Weights of a small segmentation model: held-out accuracy 94%.
Rows from block 3 of a small segmentation model, named by matrix and row number. Rows with one number belong to one channel. Each number is 500 + 40 x the weight over its row's rms, rounded and kept within 0 to 999. All counts start at 0. Numbers have three digits each.
After each channel's rows are labels from the 100 images, of 14976, where the channel reaches its highest value: "patch colour" is the nearest of a few named colours to the mean colour under the peak; "responds to" is what is common among them. Only what is clearly more common there than usual is listed. The data: simulated telescope pictures of galaxies. In brackets: how many of the 100.
# convs0: first 3x3 conv (model.blocks.3.convs.0.weight, 384x384x3x3, each kernel summed), inputs 55-109
# convs1: second 3x3 conv (model.blocks.3.convs.1.weight, 384x384x3x3, transposed, each kernel summed), outputs 55-109

convs0.127:497519490493476548521473447395419522447468535543540457528513483531534468507493521487519460531467386521455379398518559570508515461488436545535542501458523432538550507
convs1.127:506516506496549552460523516513506506461404578496499483483440548444486530503539512488539421559529481492479574563476463493447496469485483508467465522526504485464503551
patch colour: grey (50)
responds to: round elliptical (42)

convs0.75:466558529528536485502493562505505472497513558485454472475475472507382571489475565539458539552453492508553509464486404509518427545466519479500549484484521480471539463
convs1.75:475487470500459494482490475486425480507502484575499545449516538495504478567455493582370501463397456450548514475471486516454515474483513490400513499538465507512491495
patch colour: grey (59)
responds to: flattened elliptical (65)

convs0.120:558457468530512492392497446518515522425534388442580516533520479441507501551460534471456537457557472439478540534480513461493577500534518457427536521486492459488527521
convs1.120:489537449502511497488527542511534455433521518559542485517540536507454611509518402520439456475581606437456465426540487495540518488487480418497429462574491531465538505
patch colour: brown (54); grey (28)
responds to: lensed arc (51)

convs0.135:431552496536537437517498460535465498491473476476602444548444522516575405481439579554524515485488453503449423569464539517454471540467392420457493552539487474434468436
convs1.135:493546533519488477443541533473492491470460469530493462525520569483490522473473530514546467457432453427466481577515525526546496480455503491498530470473546508478458542
patch colour: grey (46)
responds to: round elliptical (42)

convs0.323:467573501463434511527509465483505545525569464470482391488509540467532506393505501468509457472505563514446539506573537517527569489562515566539492453499450482526559496
convs1.323:505514496508449541529452522487575482496568487473429588535498458418448504437471502529456541437554416437423378487556493486524481443530456482415523503534437466512596436
patch colour: grey (51)
responds to: flattened elliptical (40); round elliptical (29); edge-on disc (29)

convs0.16:541569535546560568432518499525462419556460495541510504492472479454507466457528485499495462500544493564537513421519494529473499506494542489481550456426539512469479546
convs1.16:407519449504401521554556483511485525518588495533454487497478569475512497540533472539456509443469441469512428504475532531520518480497537495516422542465600460486486524
patch colour: grey (89)
responds to: round elliptical (87)

convs0.44:520547420515541479487607477458471496503454521431454560470517524518515489518557518522479522487542497563590473487459541545522462569530450560465426534493585529531480462
convs1.44:525447526504454497453487509489424557571496486480510487512471539468420460501424512559564435450517569469546486500539497498610489468495470481475528585501553549538465465
patch colour: grey (49); brown (43)
responds to: merging pair (29)

convs0.95:549527448421561543472551483441462482485489443487519458592445498502469554499502462433534554512454476506528476506520489599505540487500482565490481578551563508568505529
convs1.95:536519488534481425434546500497572506543444450519555542470532493573536578567475399484508524543487541503461463513455501557447440550502452522492496516454473556542484448
patch colour: grey (65)
responds to: round elliptical (71)

convs0.71:461524523482492468539522540446486419509544531514508540459473509495546474594453458502586486499553548441554487448588501491489495463496556403452543496510503467499463469
convs1.71:528501548477529534418453532537493506560516501501520467495386468457576447525431415513509448494481538488466481529475532524577560494511438459477488521541545499447512501
patch colour: brown (49)
responds to: flattened elliptical (52); round elliptical (43)

convs0.212:435502464535540569516446540434529501520516515394512435494544572459498526472523571472554537491504486490553482518461472566498483444561471513543481487446450505495463580
convs1.212:595506503467578471507506580486536477497512455516454570514521514497496527573492448508513483549506408436505526482441426502506466544488559487458496554525458453485528528
patch colour: grey (34)
responds to: round elliptical (44)

convs0.205:507544489506473515532462473486509437458549529573411549480479482516469579504560509429439496503511410435508426538527571443516507470533427460558460481489558500577492449
convs1.205:461427559560503507523450426426478522428552565461518464429454495460439546585540535478448477449483453515463441510482435536441509474461527517531558537454504502509451573
patch colour: brown (55); grey (30)
responds to: many-armed spiral (78); tilted (63); small (55); winding: clockwise outward (49)

convs0.273:461476473492552524500442466498517554527525472470504459512571526446491524439422435562505474449525544497544501447477568436528407451544534503451545465504476519487510401
convs1.273:501507510525509527478487464502455468424503440484510534481491488453491484494508582535438464448522530492486542461473575563540529467540504524499466424472473429464494544
patch colour: grey (49)
responds to: round elliptical (51); edge-on disc (34)

convs0.129:468551527521563558535531537497572496513439521547515536557528512552505505418450505543541491512450476572568499518508444548494445510457467406514520494519566540449444519
convs1.129:456530447438512611449493397545530508469442504444556516470468493526439513592495534459524539526514503452429494445432497482472510501477458461446460459530588511455433495
patch colour: grey (41)
responds to: round elliptical (40); edge-on disc (34)

convs0.349:490480525448539554500529507508562564499541526462452597483489495432500536509466512464530459519505485505477543474523519488463521535543517495491486441465502539502480527
convs1.349:529487470497519505541542522505461503449488583503493526494547518460460529479485452478524489501560459537441424495502508547484471483596505534463490523491535530494491425
patch colour: grey (92)
responds to: round elliptical (98)

convs0.288:615427543517507455508546507504464532524491486506500567568459487441550534438495517438536493522489502517532476514514502465471493518492555487453487554474536490487498491
convs1.288:529516483528536558459394516479509504456539521489543480464549485535513498471514465472483536458533519553553473502529493467541510557503548494479457466486551428503561449
patch colour: grey (47)
responds to: round elliptical (46); edge-on disc (39)

convs0.285:490481512505540448588514492502486514511518470490477466492487546512526528523459543482513525455453527458540472556536565382484455495498463471537467461553477521540525428
convs1.285:470470526559403499514494528453493483472507536418521466396503501474490533527551508397537515487521511460520521496593507454472521513493565543465454594523530519508551503
patch colour: grey (60); brown (40)
responds to: round elliptical (37); merging pair (33)

convs0.300:460529560558544543511462483464462497487406458542513485496429461550566563508550494568491540519403511595548516499476510489479542452525533547487488496451509521501509473
convs1.300:505488526550466513455513481509466465487481449463513596450526476521477404471634439478501499510514509483531448532547514438468571514510501468478444559523600484478580427
patch colour: grey (50); brown (40)
responds to: flattened elliptical (47); round elliptical (40)

convs0.218:524492507453486427459410466505499510497540477503525477471469515554545423534504484474502473426484511448499528488546512492546483421454466516536511500488483510475546413
convs1.218:506499459505461444490479502496521492534502402502517441533476507507534502495492564483472545550457452557505420508518502580510518558510459484521526472487500602536512519
patch colour: grey (74)
responds to: flattened elliptical (100)

convs0.124:505451460485534448454458532515501431558495536528427506537537551468490578566462506503488486505523566532508531481526378503514483478422575578495501484548541507579431513
convs1.124:488482473503543551519504596455475529450499518540464485494465465527472471432526534474530473503475505488488530548554541552516535430486464464562564519521525436533504481
patch colour: grey (45); brown (45)
responds to: flattened elliptical (76)

convs0.359:447437473547528545503459515449541469456486465448472488490491526472503562501573478540550465446499465519457510541510456467569489506451494483532523449374522573532506468
convs1.359:458461514537524501532476476455488427571498499477454559536542534523540519567617543570500489483434472470497520576430501483503469470547506505453477537468484513408477556
patch colour: brown (77)
responds to: lensed arc (38)

convs0.246:614537491419537444588517557511491499481525515483524523551504482530491537497545593559421524461502516482389446533544454506516478523398533455477466507443482431549577462
convs1.246:506515486523504473505479517540474454519508536504427504580470553396501450486494498535464521543531539420511507503488516494537475483559545549442475454472509564459517501
patch colour: grey (27)
responds to: lensed arc (41); round elliptical (28); edge-on disc (26)

convs0.160:488486504572495517503539503482490561550482519466548468487510523507543469499377512518492569496514457478532487448519495553496499521480584545476484423466447420512537496
convs1.160:461449599500486529510554477575468528500578512547463563496547600467504432524458476503483543529477553447489477576456495482528458410466471530546503517519504515472501458
patch colour: grey (61); brown (37)
responds to: flattened elliptical (50); merging pair (32)

convs0.277:503482486516491515447415417475481559533539445456508523505483508528499509573474467465500491539509430495488502463505524488514516442524580508429494484545436580488549486
convs1.277:434481545547455476484538499581481589560467502525548534532507495504479528490542535491483528519459500518454489457567481477533509533538531490435520554435546526547527511
patch colour: grey (72)
responds to: flattened elliptical (76)

convs0.238:568547451471530458511566456486414460511516533515519466482512498569510531527529533490451496480512470504520508503496527532414427521473505549467541483488502533495550505
convs1.238:470483524492524494454595478550503511436492456492491432509468506546507493509470474495426450522511382564532514538484503471478501536482443475557562466476508492498473539
patch colour: brown (38)
responds to: flattened elliptical (34)

convs0.27:517478495455517516484474442487493497453520499461488559474450453457564581448516478491401471536482482514514537499475541458552475491563449533505486510534533541504409541
convs1.27:509541510538458545507499503495536549418487573488482480465485485469493457506526508470534533459528515483507453513475547494500476490508456507553516462514446487542533517
patch colour: brown (97)
responds to: round elliptical (52); flattened elliptical (33)

convs0.265:466510462474520540440426488524483519520536459481392566447490577470460496524481571482501513459445406454494472503502508522544517473542507558528516508453512546520583557
convs1.265:499510456515406515536584566510487502434506506548512494509470413535428464575530490409421514465505540603488537504504482481434483498476509469513546543486437484534534521
patch colour: grey (49); brown (42)
responds to: merging pair (35); many-armed spiral (25)

convs0.236:448498471410524474489515503426416565451514413477531445505467563460542468507504536424501485550468528445487488467447502525438525497506469494453539476512530513601494502
convs1.236:478458450550515443462516521536404507488504474496441450527449525495524454551428539526500438496512472540477482426568493452462552471492500528479502468568530532523510528
patch colour: grey (29)
responds to: round elliptical (42)

convs0.144:446477525561454471490446463408523584503429482503492455548457541537470542511488426532467491488500465505436443534522427492483559486477544508492496535551439538534478521
convs1.144:579452554550508559490468477479539440406538448512507569426513506484401503458451511557459503445547460517524561532468498503437498535513459485491520536509436473519475564
patch colour: grey (28)
responds to: round elliptical (32); star cluster (29)

convs0.296:530485468548561522527481502531522491540476472393532497507487546529557520512486468569407553505447502492525502504555485542497523547514489415566513455545508491468541515
convs1.296:488474524584501453486483500438488528527485502511528488525542503596554483510554500437494591488406538509448512511487544453462457533496548506494487528481531508517513512
patch colour: brown (45)
responds to: edge-on disc (49)

convs0.229:462514528496445498579519531498589511485455587578487474522460522494390442473525586494464440461517518459419535531530537486574501497495501533533435517497473466549554520
convs1.229:484459520568492448535474437566469518482535493523461479497499516464421536487510459548510449532570545527498524457495543498535575453569438530492477514555510509505455533
patch colour: brown (97)
responds to: flattened elliptical (41); star cluster (31); round elliptical (26)